config.toml
dataset = "gratings and oriented noise at many angles and scales"
crop_scale_min = 1
kernel_size = 3
stem = "single"
widths = [64, 128, 256]
mixing = "cutmix"
init = "xavier_uniform"
residual_init = "none"
beta2 = 0.95
Rows from block 14, named by matrix and row number. Rows with one number belong to one channel. Each number is 200 + 20 x the weight over its row's rms, rounded and kept within 0 to 999. All counts start at 0. After the name is the row's rms in percent of the matrix's.
# convs0: first 3x3 conv (model.blocks.14.convs.0.weight, 256x256x3x3), inputs 117-129, a 3x3 kernel for each
# convs1: second 3x3 conv (model.blocks.14.convs.1.weight, 256x256x3x3, transposed), outputs 117-129, a 3x3 kernel for each
convs0.173,100,199,195,181,216,216,191,196,201,206,193,199,188,198,206,192,194,196,194,191,198,186,180,195,205,177,202,203,183,198,210,227,223,213,217,208,201,204,208,220,215,217,192,203,197,204,202,203,215,205,157,203,221,200,222,207,190,188,204,201,194,184,196,205,185,207,192,179,199,195,184,194,215,153,176,165,182,210,174,186,208,179,202,198,193,209,221,211,192,217,208,161,157,179,150,147,174,163,155,199,208,190,200,213,204,195,198,193,209,180,173,183,189,198,196,194,211,199
convs1.173,105,205,209,202,217,222,215,219,221,218,214,205,207,210,199,202,201,199,199,207,201,202,202,200,199,201,201,207,196,195,197,202,203,206,203,198,199,95,111,125,75,89,113,80,105,113,203,149,190,152,121,165,179,140,199,198,196,184,214,216,208,201,208,215,212,187,202,227,208,208,217,210,217,201,207,208,206,209,208,202,206,203,194,215,215,191,210,219,192,217,218,205,205,218,201,195,212,205,191,207,179,176,160,193,194,190,219,196,200,181,208,214,190,221,220,185,216,200
convs0.174,104,193,204,217,152,219,139,200,209,218,200,201,208,196,212,211,205,211,171,200,198,174,188,146,190,200,202,189,205,212,196,215,169,195,231,213,202,170,195,169,177,221,158,196,179,196,175,181,211,183,206,217,158,220,153,206,202,208,194,197,200,215,200,199,208,198,178,174,230,162,182,158,204,175,196,196,194,212,210,179,194,202,184,225,166,224,202,219,199,198,191,174,182,192,196,205,194,185,199,192,193,191,204,200,194,202,196,219,203,215,222,227,204,161,192,212,187,157
convs1.174,083,223,202,199,215,217,204,206,209,204,214,216,218,189,192,205,207,203,198,194,195,196,205,195,188,208,199,198,197,204,200,189,202,194,191,206,194,186,170,178,147,110,136,187,142,132,198,194,218,230,250,207,213,207,212,192,190,182,193,179,187,173,169,185,209,249,219,244,242,208,215,239,209,194,197,199,181,186,187,176,188,188,177,209,209,190,218,198,184,179,176,217,213,202,230,226,217,224,214,207,201,188,188,202,196,187,185,197,193,193,194,193,215,185,211,209,214,195
convs0.175,100,188,150,205,182,154,170,149,166,187,123,90,107,95,87,74,105,92,85,209,203,202,177,225,209,209,228,206,190,188,175,184,190,183,187,196,193,167,181,199,188,177,201,179,181,211,185,213,197,194,193,208,195,191,200,212,210,206,210,212,206,199,207,212,196,146,220,205,169,212,185,186,214,197,192,182,188,205,199,182,193,193,211,215,186,215,221,205,206,211,181,194,200,202,203,217,210,191,207,200,170,187,189,196,221,221,199,205,201,188,215,211,214,226,215,200,199,211
convs1.175,111,182,184,183,176,173,180,184,175,183,174,170,174,175,172,177,175,174,183,202,205,205,202,206,207,196,200,207,187,189,191,191,187,189,197,193,191,203,216,218,204,212,213,205,208,207,198,188,191,204,194,196,189,186,184,168,181,184,166,178,182,177,182,185,209,214,213,206,208,217,216,205,221,195,195,195,204,203,201,200,200,202,203,211,204,211,211,203,216,213,205,215,218,222,218,218,220,214,214,215,171,172,180,166,171,183,173,178,188,177,172,160,176,165,152,171,169,175
convs0.176,095,178,167,187,189,169,184,197,202,204,189,202,180,191,198,184,175,175,168,169,190,178,164,169,175,167,147,176,200,188,190,206,206,203,185,193,191,216,220,207,236,235,215,217,218,193,199,187,202,187,199,192,211,189,180,197,208,176,193,214,215,182,200,202,213,201,212,216,199,189,210,207,199,203,212,195,210,228,209,209,228,211,220,234,235,202,237,234,229,225,220,182,163,189,181,187,193,189,175,187,200,214,181,193,216,195,183,181,166,196,195,165,183,192,172,183,182,186
convs1.176,092,231,227,237,229,223,231,226,223,232,197,193,196,184,178,184,176,176,183,197,196,194,195,193,191,198,201,193,209,208,204,204,205,208,199,202,195,193,199,194,196,198,192,191,194,187,201,203,236,174,173,209,174,196,219,220,215,207,219,226,224,211,216,217,148,129,184,116,90,139,141,126,141,202,205,204,199,201,199,194,189,194,162,171,172,184,159,185,196,180,187,192,188,203,189,185,198,192,184,202,198,206,200,211,210,195,197,207,208,217,194,203,219,200,198,215,192,191
convs0.177,100,202,197,200,192,224,211,195,203,171,178,195,178,187,216,196,190,196,197,159,211,194,189,220,203,210,207,218,207,191,201,184,220,191,193,197,169,219,179,196,210,183,202,202,223,182,178,191,204,202,194,201,205,197,197,195,200,199,211,210,210,213,210,190,211,172,201,189,199,205,185,200,145,211,216,208,198,219,210,194,213,207,215,213,215,159,224,178,210,207,185,207,195,195,208,215,200,188,202,190,197,202,182,189,206,183,230,206,197,215,197,172,167,184,197,208,186,173
convs1.177,095,199,202,188,196,201,194,202,197,201,205,203,220,200,207,214,205,214,212,204,196,199,196,198,188,200,198,193,195,195,192,194,186,188,195,179,184,205,200,211,185,180,197,189,186,196,213,196,213,211,212,205,196,207,144,193,206,192,206,212,188,192,196,192,209,185,180,218,236,184,188,236,181,186,187,194,190,193,194,183,180,183,223,198,224,189,208,210,213,236,199,194,186,195,197,191,198,199,192,192,168,178,181,181,195,207,191,178,196,200,220,202,199,197,189,206,192,196
convs0.178,094,179,183,175,186,178,182,185,177,185,226,228,208,229,237,224,230,211,215,187,166,171,177,155,142,171,144,159,196,207,204,195,215,203,197,213,202,217,198,202,217,203,175,188,168,156,205,224,206,200,220,215,205,196,215,204,201,196,199,203,206,197,198,211,213,150,180,182,108,153,184,135,151,202,208,194,209,216,205,200,203,198,206,188,207,168,181,174,174,195,179,181,197,200,204,209,206,198,204,196,196,211,213,209,220,206,197,203,190,201,198,177,194,194,177,199,194,185
convs1.178,109,175,177,177,171,179,178,175,175,179,200,201,201,194,194,195,201,197,202,204,205,208,202,202,201,208,204,205,200,206,207,207,205,203,199,199,200,200,199,197,206,211,204,200,208,210,199,194,182,215,205,184,207,199,174,201,192,193,203,196,195,200,201,195,206,181,196,172,154,160,172,159,171,208,213,206,212,213,206,202,207,202,196,212,205,198,212,209,197,209,199,213,214,215,204,202,207,201,196,197,187,185,172,192,191,174,197,194,180,154,155,171,159,167,178,162,166,173
convs0.179,105,200,200,194,201,204,199,192,208,197,192,197,192,197,209,197,195,195,187,210,224,210,216,218,211,201,220,201,181,192,198,194,210,214,184,202,214,205,207,204,223,206,197,218,209,217,197,202,199,199,213,220,194,213,206,152,142,165,127,131,128,147,137,145,214,218,204,199,198,198,178,206,186,221,226,227,232,234,234,222,231,227,200,212,197,212,198,188,199,212,199,166,108,138,125,67,96,158,119,140,180,226,221,216,251,229,194,215,215,216,215,202,196,192,199,203,198,208
convs1.179,089,200,197,206,192,186,197,194,192,200,209,204,192,217,214,202,221,222,206,176,179,170,184,181,178,187,184,182,196,192,188,196,194,188,184,184,180,185,178,164,191,178,166,192,169,167,232,229,206,224,235,213,227,232,211,172,151,176,157,141,167,177,160,184,174,173,191,171,179,194,187,193,182,223,220,204,226,221,214,222,220,205,170,183,180,170,186,177,164,165,164,218,202,221,209,192,205,201,185,193,215,203,194,204,197,195,188,198,200,180,191,200,176,188,200,171,184,198
convs0.180,105,215,217,207,209,212,206,177,199,194,189,198,196,192,206,199,182,185,189,201,171,174,187,169,189,165,173,179,204,209,215,206,217,216,204,211,206,213,232,225,221,226,217,196,226,209,204,200,209,195,178,191,229,204,213,207,222,213,212,205,193,220,195,186,183,198,184,201,201,198,193,181,182,168,177,168,175,187,184,172,183,176,222,213,209,203,205,231,176,194,218,166,130,145,144,122,136,155,138,153,203,204,185,218,198,196,217,208,201,190,195,205,198,201,198,211,191,203
convs1.180,105,167,170,166,167,173,169,162,161,165,198,197,195,202,198,196,205,201,205,195,192,184,200,196,187,196,192,192,203,201,205,203,205,207,199,200,202,142,138,170,134,121,143,148,128,132,172,171,200,173,166,148,166,161,182,199,192,189,180,195,203,174,189,179,215,202,218,202,204,207,215,198,208,207,206,204,208,209,209,210,211,207,220,238,216,240,244,237,221,235,213,235,228,228,229,225,227,226,223,226,173,187,178,180,184,185,189,191,182,173,182,179,188,205,201,175,191,187
convs0.181,100,192,225,207,193,215,200,187,194,188,170,221,233,179,188,229,185,177,176,166,196,170,180,181,195,184,184,199,203,196,233,202,181,207,226,201,202,189,192,208,191,181,207,209,182,196,199,200,172,204,197,159,203,212,196,193,211,207,203,207,197,192,198,198,198,182,207,195,208,211,181,210,201,152,196,222,194,194,219,174,182,185,208,198,201,196,251,184,214,193,237,179,202,216,198,196,208,209,197,184,175,165,225,210,187,192,237,227,182,200,203,193,214,183,189,192,207,197
convs1.181,110,209,207,212,206,216,213,211,212,212,183,183,177,194,189,188,188,187,191,181,183,190,180,186,184,182,185,188,210,219,222,203,204,205,202,197,206,214,184,201,210,179,180,207,213,203,187,231,220,203,205,222,191,175,203,195,210,208,213,207,215,218,219,208,209,203,218,193,204,213,199,203,203,215,214,211,208,202,205,212,209,206,149,167,194,212,203,167,207,236,137,211,208,207,202,198,201,200,193,197,198,211,206,212,206,211,215,195,211,222,210,218,194,192,223,207,184,176
convs0.182,096,186,193,190,213,221,209,206,189,179,171,183,178,184,189,197,182,191,191,175,194,188,198,206,186,174,177,190,192,187,182,209,195,200,177,159,176,168,202,178,186,204,190,182,196,183,210,214,184,217,223,187,175,224,194,213,208,203,211,203,213,231,239,206,191,187,191,170,217,203,216,201,191,180,190,188,180,188,194,175,181,184,171,209,202,195,228,214,188,199,208,188,236,199,223,258,230,216,232,190,191,186,182,197,205,232,202,210,201,198,206,193,230,217,201,183,177,198
convs1.182,088,197,190,204,189,188,202,171,172,182,215,213,220,214,205,209,216,209,209,214,210,217,217,211,215,219,212,218,200,198,191,196,200,197,197,203,198,192,176,158,193,163,155,208,173,162,188,218,177,258,232,199,205,224,191,209,207,227,212,207,220,193,218,212,212,240,210,239,245,258,244,253,243,197,199,195,195,203,195,199,200,193,184,228,185,172,203,176,172,236,189,198,205,205,203,207,206,192,199,199,174,196,196,176,194,178,176,209,175,222,210,195,200,193,189,195,211,180
convs0.183,102,207,203,206,166,202,225,187,187,212,180,175,173,187,177,183,174,181,188,201,189,208,193,181,206,188,194,211,231,231,204,234,202,182,195,184,204,197,203,222,206,232,201,204,195,200,219,214,153,152,214,197,125,195,201,205,201,225,200,214,226,200,226,216,179,206,215,167,205,187,231,175,200,181,206,181,208,219,198,208,221,202,190,225,190,213,185,191,197,161,208,197,202,196,206,217,209,187,192,197,203,202,222,183,188,200,200,195,210,232,208,180,187,202,221,220,190,209
convs1.183,102,232,233,242,229,228,236,232,237,227,213,209,199,208,205,195,205,197,189,204,203,207,200,194,209,203,191,209,189,179,200,184,183,193,184,191,191,215,175,174,204,150,159,218,166,188,183,198,151,234,205,178,197,223,227,209,210,218,218,208,217,212,216,217,171,180,187,209,200,207,203,204,212,194,192,192,179,186,188,180,178,186,200,213,190,177,173,160,176,177,176,193,193,209,188,191,205,184,185,202,200,213,222,206,210,225,194,213,208,219,209,227,210,191,201,206,200,206
convs0.184,100,192,185,174,210,203,205,200,205,195,189,172,206,214,174,169,224,191,174,204,178,185,201,164,158,209,198,197,181,171,191,201,181,184,208,198,174,199,199,224,205,204,178,210,184,209,213,223,209,213,232,203,203,216,222,187,215,216,178,207,229,195,196,210,217,193,193,214,234,201,196,234,209,175,172,201,185,171,195,196,190,187,228,187,218,190,179,176,199,180,194,189,181,177,228,229,192,226,224,166,160,176,193,189,218,201,210,229,205,213,202,195,203,220,192,191,202,201
convs1.184,116,224,210,210,226,212,213,236,224,227,180,188,193,179,199,202,185,189,189,189,193,202,187,192,200,187,198,202,221,220,216,208,215,210,224,232,224,209,198,206,169,150,189,199,149,172,162,214,193,173,207,193,221,170,207,184,174,183,192,198,203,206,194,207,181,179,167,201,201,188,194,206,188,223,226,220,223,215,215,225,217,217,176,191,215,186,203,209,208,167,168,202,213,211,203,204,205,201,203,201,213,229,223,244,228,217,247,223,205,220,207,209,188,197,190,198,198,184
convs0.185,099,200,203,220,209,206,190,199,210,206,200,213,196,201,209,201,193,209,189,198,198,196,211,197,204,212,187,210,204,206,217,213,232,211,196,222,220,210,224,209,204,224,189,213,187,201,190,192,190,186,188,209,159,193,197,231,232,230,231,224,223,226,219,216,211,202,214,174,186,183,206,177,205,192,205,197,199,221,208,193,210,200,192,196,215,193,198,189,221,201,217,209,220,219,213,228,216,208,219,203,214,213,208,219,215,211,199,208,178,201,204,232,192,184,187,180,206,227
convs1.185,099,186,180,186,180,182,184,176,178,186,203,195,201,205,200,204,206,198,203,206,199,198,209,197,195,205,193,191,210,211,201,204,204,192,201,202,195,208,210,195,211,208,203,198,202,195,203,199,164,210,203,186,193,199,209,186,200,202,192,190,207,181,187,200,203,199,193,204,201,205,213,209,200,195,198,191,198,201,198,195,197,194,213,217,205,210,209,205,195,212,189,195,188,187,183,179,183,189,190,189,156,177,184,172,190,191,167,199,205,230,237,221,231,235,222,214,212,191
convs0.186,100,215,207,196,218,203,199,167,198,180,196,200,186,191,201,183,191,187,175,205,237,214,173,222,205,148,221,166,191,188,211,190,188,193,177,182,178,203,205,193,179,181,166,189,190,198,207,209,212,188,204,173,239,207,196,188,207,238,180,193,209,197,183,216,210,187,188,214,225,182,181,211,212,183,186,138,173,179,149,164,191,164,210,187,216,185,189,188,174,167,197,207,213,185,219,231,188,202,206,175,223,211,216,244,260,236,220,251,240,210,173,210,193,185,201,168,195,200
convs1.186,090,201,187,192,207,199,202,219,204,205,194,190,195,201,197,193,205,215,205,182,191,196,201,201,205,188,194,206,192,203,195,195,199,200,197,199,197,210,210,193,204,203,185,194,198,188,159,174,183,138,131,179,103,139,158,201,178,183,216,189,182,198,211,194,221,216,196,204,245,205,207,215,188,197,200,204,200,196,197,197,197,202,195,185,205,170,159,192,193,180,185,187,194,194,194,189,192,196,191,196,203,211,182,214,233,181,220,202,171,216,220,208,190,224,216,194,198,179
convs0.187,094,222,232,211,181,199,191,194,185,186,203,188,201,205,179,183,190,146,180,206,220,184,201,206,200,175,178,181,210,213,184,176,173,159,198,191,180,162,196,194,165,190,160,169,195,147,201,195,187,220,187,164,206,196,223,214,196,217,199,211,216,207,194,211,184,189,208,201,189,169,198,154,137,219,225,209,216,213,200,212,207,197,179,179,155,166,197,177,144,188,139,195,203,193,193,197,190,185,207,210,187,202,211,197,199,237,208,180,214,208,224,219,184,208,183,187,221,201
convs1.187,080,203,215,221,206,209,215,214,208,216,182,182,192,189,190,198,202,190,199,209,204,207,210,204,204,209,202,208,199,196,189,201,193,197,197,197,189,230,205,193,210,183,203,235,218,212,211,218,220,203,187,186,232,199,201,197,208,213,193,206,217,198,204,207,244,198,176,205,178,172,202,186,240,198,200,205,198,200,198,193,197,195,224,221,218,208,206,194,216,224,209,196,188,190,186,185,182,191,180,187,176,199,203,173,185,177,177,180,159,194,194,218,212,193,199,210,196,215
convs0.188,102,190,208,213,213,220,218,207,207,195,187,188,181,204,220,200,193,206,187,185,186,192,198,164,185,182,196,187,178,170,158,178,171,174,157,168,177,183,220,181,214,212,182,197,190,200,205,178,216,184,193,216,196,194,196,211,212,215,203,209,205,212,208,216,213,219,203,204,217,214,219,189,209,193,204,208,207,214,209,196,207,205,194,222,201,221,199,231,204,204,208,208,212,200,219,226,218,209,210,214,196,188,211,226,212,231,207,200,209,184,163,168,145,158,132,137,122,136
convs1.188,105,194,198,199,193,192,198,189,188,187,200,196,202,211,207,203,214,213,220,222,219,219,221,219,223,209,215,222,209,197,185,196,185,188,183,182,176,197,208,197,205,212,202,199,198,195,209,213,213,218,206,194,208,205,206,209,222,218,208,220,206,216,213,209,184,182,176,181,172,193,194,185,205,208,208,205,211,208,204,205,205,197,200,213,204,208,207,204,191,212,202,193,191,192,187,185,191,179,180,186,194,199,198,197,195,202,207,195,203,203,186,197,184,187,188,225,196,211
convs0.189,096,161,165,195,176,138,130,180,156,190,203,199,217,186,195,192,184,192,192,167,155,189,190,169,178,164,179,188,179,200,200,208,227,206,178,198,179,235,199,187,207,208,232,210,194,184,204,204,206,205,209,201,197,172,211,213,206,215,208,199,215,218,202,205,187,204,210,173,160,187,200,187,160,200,206,211,210,220,220,191,201,193,151,218,206,206,193,194,178,204,225,210,209,201,210,213,199,205,213,186,208,215,205,223,222,211,218,189,195,194,242,215,239,240,236,194,233,211
convs1.189,126,168,163,172,161,161,165,167,167,174,197,199,201,198,205,205,199,197,203,190,190,189,197,193,190,201,196,194,203,206,200,206,208,203,203,204,200,213,210,208,212,214,213,207,215,212,199,195,185,209,209,209,209,210,210,175,183,185,183,181,174,182,188,181,217,191,211,195,166,189,223,183,196,217,218,212,224,225,222,214,217,215,196,197,200,209,202,207,191,207,208,215,208,213,217,209,212,215,203,205,198,196,183,189,184,181,199,203,191,180,187,165,176,195,186,181,193,183
convs0.190,098,223,181,220,200,160,196,221,215,234,147,120,137,110,55,85,144,108,127,208,202,210,188,187,193,202,168,200,200,211,212,176,223,221,192,221,215,186,195,219,204,182,185,179,187,200,193,210,203,209,225,218,169,212,203,206,211,228,206,178,201,221,195,199,211,170,234,200,155,165,181,159,195,194,196,184,189,203,194,179,189,174,222,200,191,176,178,197,205,196,206,199,202,197,195,213,195,197,217,189,184,188,216,211,192,233,216,183,214,207,199,229,194,243,243,198,196,178
convs1.190,096,215,205,218,202,193,207,207,194,205,197,183,192,184,180,196,188,203,201,183,192,197,185,190,200,187,191,203,204,214,217,215,215,216,216,219,212,174,185,188,166,184,200,170,184,200,197,184,189,209,208,209,205,210,226,197,183,190,189,188,189,189,190,197,207,191,223,181,187,192,164,171,207,214,215,215,216,215,218,214,210,212,199,202,191,208,207,201,223,206,193,230,220,224,227,217,222,217,216,219,177,188,188,189,183,192,191,185,192,188,203,202,222,225,194,208,198,209
convs0.191,098,187,224,209,200,204,215,189,210,202,173,150,172,156,167,180,161,174,178,225,201,234,178,222,212,189,201,224,203,170,165,183,149,163,170,163,150,194,216,206,203,215,193,214,208,213,210,212,199,191,224,210,211,209,213,200,215,212,216,226,224,216,216,216,189,214,212,197,212,223,207,217,209,200,199,207,217,234,234,202,219,229,193,213,209,207,220,226,182,227,200,201,208,192,198,203,198,184,209,195,211,216,206,209,220,202,208,200,221,201,211,205,212,233,201,213,216,200
convs1.191,103,229,227,241,227,220,237,229,228,240,194,199,206,191,200,202,197,197,204,202,201,199,207,201,203,207,205,209,214,212,199,211,203,202,211,217,205,226,174,244,174,156,205,200,161,208,210,230,215,218,209,186,212,202,210,221,211,203,212,221,198,209,217,217,152,180,185,179,191,200,181,189,205,195,192,199,191,190,195,194,193,194,216,201,198,175,192,182,179,172,204,189,184,183,197,179,184,199,185,181,198,205,219,189,195,203,202,202,201,219,215,217,213,215,217,206,211,224
convs0.192,103,184,195,211,192,194,205,201,198,210,215,158,177,195,116,163,208,133,190,208,177,188,220,177,211,205,189,212,199,195,190,195,189,165,209,190,177,175,156,181,179,204,167,173,192,181,167,215,153,223,221,198,166,203,168,249,196,219,216,168,197,202,196,194,208,196,231,176,181,195,180,198,204,161,200,194,190,219,205,189,211,196,172,174,171,202,153,194,193,157,188,192,198,197,194,212,207,178,195,201,222,202,188,200,191,187,233,199,199,217,207,190,186,186,167,200,190,194
convs1.192,098,194,201,207,195,204,210,205,215,210,205,211,202,205,205,198,218,204,207,200,205,201,199,203,201,204,204,207,184,181,184,181,185,184,178,180,180,200,179,149,192,164,154,226,190,182,185,183,143,203,194,154,196,200,151,176,186,202,175,174,182,172,185,192,171,215,210,242,263,204,217,240,204,180,176,173,181,174,169,178,175,169,195,219,194,218,224,216,204,234,201,197,201,210,193,193,203,185,191,206,182,186,176,194,193,174,202,200,177,213,176,185,207,187,200,187,187,198
convs0.193,096,201,187,198,204,220,207,218,246,206,176,155,183,164,196,216,177,246,239,179,157,190,178,177,210,173,228,228,276,236,207,201,179,197,141,150,197,177,184,199,192,201,192,211,222,208,202,214,193,165,199,228,176,211,210,205,203,182,196,216,199,180,193,187,203,195,209,203,233,212,215,211,196,219,209,162,205,188,168,200,203,193,158,167,197,218,206,226,182,213,191,213,194,181,188,195,203,205,219,213,210,189,206,212,194,216,200,206,237,227,245,247,216,249,192,195,153,161
convs1.193,121,219,222,225,230,226,226,226,228,226,200,199,198,208,200,193,194,187,193,192,192,191,192,197,205,188,189,205,194,201,194,203,202,205,207,213,211,193,183,195,202,166,163,191,158,198,223,201,196,229,218,182,195,224,218,189,203,205,197,192,188,195,212,207,197,226,225,201,201,198,184,192,199,213,211,211,206,204,207,208,203,208,204,207,182,210,201,179,179,180,195,205,207,204,206,208,212,201,204,212,206,217,213,224,221,210,213,233,211,216,206,213,213,193,186,220,209,220
convs0.194,099,170,186,172,186,201,182,202,188,164,189,196,164,195,219,181,192,205,183,225,213,221,207,198,193,207,198,211,216,232,219,244,280,251,198,237,215,190,217,158,207,211,196,206,203,204,217,232,224,204,211,227,228,216,238,207,213,197,189,195,197,185,190,192,169,191,184,190,205,209,199,207,184,201,196,194,207,211,201,208,202,191,202,222,233,206,204,210,168,203,200,183,194,185,185,198,186,190,204,198,185,198,194,190,197,202,189,189,186,202,227,231,222,223,227,215,208,227
convs1.194,091,209,205,209,220,217,217,220,221,223,189,189,194,193,190,193,195,192,194,206,202,206,211,205,208,210,208,209,193,197,194,194,199,198,186,189,184,189,188,201,188,188,193,181,178,180,210,193,179,196,186,170,187,228,219,200,186,186,191,179,188,198,203,212,195,174,228,170,150,209,178,171,199,196,199,198,190,194,191,182,184,188,204,203,197,200,189,220,202,207,224,190,192,196,185,189,191,185,180,178,187,194,204,182,192,203,187,201,220,204,209,211,203,214,215,208,212,194
convs0.195,098,195,184,188,199,191,184,182,184,188,199,208,199,218,235,224,195,212,193,177,187,195,183,177,176,162,163,174,187,198,194,218,238,226,184,220,206,189,174,202,209,220,233,189,193,228,197,168,189,196,184,202,190,182,192,198,188,181,206,198,188,199,187,177,178,195,213,183,199,200,187,204,201,186,194,192,195,212,207,195,205,210,210,226,224,227,191,221,189,183,223,200,184,204,211,212,218,209,214,218,206,152,174,206,159,190,204,165,184,200,206,206,203,218,193,188,204,186
convs1.195,089,183,192,199,189,198,203,197,203,208,210,201,197,198,198,203,206,201,204,203,208,194,206,196,196,206,201,201,194,188,188,193,185,182,182,183,176,176,192,167,177,188,169,159,186,163,222,184,187,171,160,206,200,183,209,193,207,198,192,215,212,168,203,218,166,206,192,198,224,216,188,220,207,198,196,191,199,188,183,192,183,184,266,251,196,250,231,230,211,246,173,202,191,191,191,187,192,185,182,190,197,207,187,200,190,188,189,205,213,231,222,208,214,213,206,218,207,197
convs0.196,099,198,190,197,203,202,197,186,214,191,182,207,172,196,213,197,164,200,184,180,184,184,175,205,177,227,189,195,177,198,174,165,200,180,145,193,198,193,200,200,205,169,188,186,213,211,225,208,204,198,175,183,179,227,173,199,230,201,202,256,209,190,219,206,175,190,201,193,157,208,195,190,201,204,224,223,219,235,234,225,219,200,196,178,189,163,204,214,178,172,188,172,205,186,210,223,187,189,220,202,183,199,200,185,233,188,233,200,193,170,187,207,194,191,201,152,192,227
convs1.196,089,195,192,189,195,190,188,207,199,197,212,213,218,201,200,214,198,200,209,207,206,200,213,203,202,208,215,200,198,206,202,194,198,194,193,200,189,218,218,199,181,208,173,180,199,160,195,190,176,214,194,189,216,197,145,207,215,198,204,234,210,193,198,206,210,203,209,199,200,210,172,202,197,199,204,195,203,207,197,201,205,186,242,272,218,229,231,188,179,230,180,204,183,190,201,190,184,207,187,186,222,219,186,226,227,188,231,212,198,204,204,175,188,187,196,187,185,184
convs0.197,099,215,195,201,230,204,207,215,265,212,175,208,179,192,211,212,191,186,200,192,173,195,209,200,198,188,192,183,207,195,190,195,213,206,200,210,206,212,174,197,230,195,158,184,186,206,195,202,233,183,206,217,211,218,175,233,191,206,210,240,240,203,226,227,200,194,207,231,178,184,207,206,174,202,231,213,212,215,210,214,190,195,216,192,218,208,232,154,209,208,226,191,198,199,184,189,206,187,201,194,206,192,198,211,254,247,201,226,186,196,204,218,194,195,179,220,194,174
convs1.197,095,236,240,231,225,228,229,215,220,215,206,198,203,197,199,200,188,195,199,198,201,209,204,207,201,204,199,208,216,215,212,201,199,208,202,200,201,234,189,193,230,186,213,206,212,234,187,196,182,173,223,193,182,195,183,212,226,203,226,216,216,204,199,209,200,180,218,197,179,220,213,184,190,198,198,197,208,209,206,205,205,204,207,230,202,212,226,231,193,258,239,203,197,202,201,208,210,196,189,204,192,196,201,184,208,206,178,199,176,218,209,197,182,186,199,201,199,211
convs0.198,098,209,229,213,187,212,200,193,178,188,198,209,212,183,192,201,199,187,180,206,209,234,175,181,219,168,175,210,202,213,207,196,184,192,203,158,152,192,226,221,194,194,200,179,176,194,159,176,225,203,197,203,205,220,180,200,224,216,198,241,225,187,198,217,158,192,204,170,194,235,196,195,224,149,172,170,184,189,188,211,199,177,198,199,216,203,183,199,206,193,191,188,192,205,201,183,202,239,207,186,198,228,239,154,193,205,203,186,191,183,226,202,195,202,231,212,199,200
convs1.198,130,233,235,234,234,241,237,242,246,243,187,189,186,188,190,185,185,182,177,181,183,193,184,184,191,193,190,195,200,211,207,200,205,203,205,208,207,178,154,199,180,169,181,184,187,200,178,194,214,222,202,187,223,211,190,199,207,212,216,217,212,219,225,215,204,190,181,236,233,182,228,210,164,199,195,200,193,185,188,192,188,188,173,173,199,201,206,196,235,208,210,198,196,195,206,202,194,208,195,193,220,211,222,216,210,210,212,195,193,218,205,201,214,210,206,223,218,218
convs0.199,096,209,226,220,206,231,221,204,229,203,183,185,190,200,201,207,196,202,191,241,236,227,243,246,256,231,234,252,200,211,200,201,209,196,216,220,210,202,190,166,204,207,192,182,195,185,181,201,215,189,203,221,171,215,216,221,195,192,229,211,222,214,210,217,200,204,209,209,206,194,192,196,166,189,207,207,191,201,200,189,198,196,209,201,197,198,164,187,188,163,178,193,189,185,200,205,203,189,198,199,192,208,196,205,233,228,199,226,198,192,213,214,174,169,178,193,201,184
convs1.199,105,189,191,190,190,192,192,181,181,184,206,205,212,194,202,206,200,203,210,201,209,204,204,205,211,198,203,206,187,191,194,182,191,195,186,189,190,213,223,224,226,223,227,220,218,217,203,216,188,196,207,203,197,206,207,191,186,196,190,191,193,190,191,197,191,178,159,204,189,172,174,186,160,178,182,174,188,184,179,183,184,177,211,215,214,216,219,208,205,215,199,201,186,191,195,184,188,189,183,186,166,177,175,169,191,182,178,180,185,202,193,203,199,197,195,185,179,183
convs0.200,101,209,239,211,167,210,200,191,194,193,157,181,202,183,186,192,162,171,194,157,201,218,190,211,201,187,209,190,198,203,209,203,214,213,200,193,186,197,210,195,187,195,167,174,180,189,152,192,190,219,229,187,211,239,189,197,200,188,220,212,188,191,209,213,225,210,201,212,197,231,206,184,229,185,192,197,189,201,200,169,192,201,188,234,226,194,204,190,201,162,190,201,189,171,206,191,169,199,162,169,187,175,171,207,215,199,200,228,223,175,203,213,189,214,199,182,185,167
convs1.200,086,181,177,174,181,168,165,177,168,153,208,200,198,217,218,206,229,222,216,206,208,207,207,204,203,207,204,211,198,194,193,205,206,213,212,206,222,173,156,182,169,133,152,195,185,189,153,139,155,184,169,186,213,175,193,187,195,178,177,193,186,179,168,184,208,225,234,155,149,180,194,169,184,195,197,202,207,210,213,207,211,213,214,221,211,185,215,250,232,223,208,199,204,206,212,215,210,215,209,214,192,179,209,187,188,204,180,168,181,183,178,189,206,209,198,200,216,209
convs0.201,121,213,211,200,209,206,202,209,206,197,195,201,191,205,214,204,196,209,200,203,194,204,200,208,211,196,203,201,195,194,180,201,208,197,192,199,191,194,194,192,200,191,185,201,190,196,174,156,163,148,153,159,181,145,158,186,205,205,198,219,207,193,208,200,186,178,180,178,175,184,191,178,182,202,213,203,210,224,211,203,213,204,216,221,204,209,208,217,198,201,206,198,197,200,196,204,202,195,199,196,161,163,170,178,197,194,171,178,180,209,210,209,201,208,211,204,203,202
convs1.201,092,181,187,200,177,180,189,178,177,189,205,201,199,205,203,199,206,198,197,206,215,199,205,214,200,205,212,204,222,223,217,209,210,206,203,201,197,225,228,219,224,215,212,229,215,204,181,143,235,90,58,166,168,130,228,196,200,197,199,208,210,193,198,205,193,180,184,190,185,175,192,196,190,207,204,196,208,208,207,210,202,201,205,217,202,216,231,225,191,217,198,205,196,203,207,195,198,209,198,201,174,171,172,173,171,165,179,177,187,191,196,202,185,195,195,181,173,184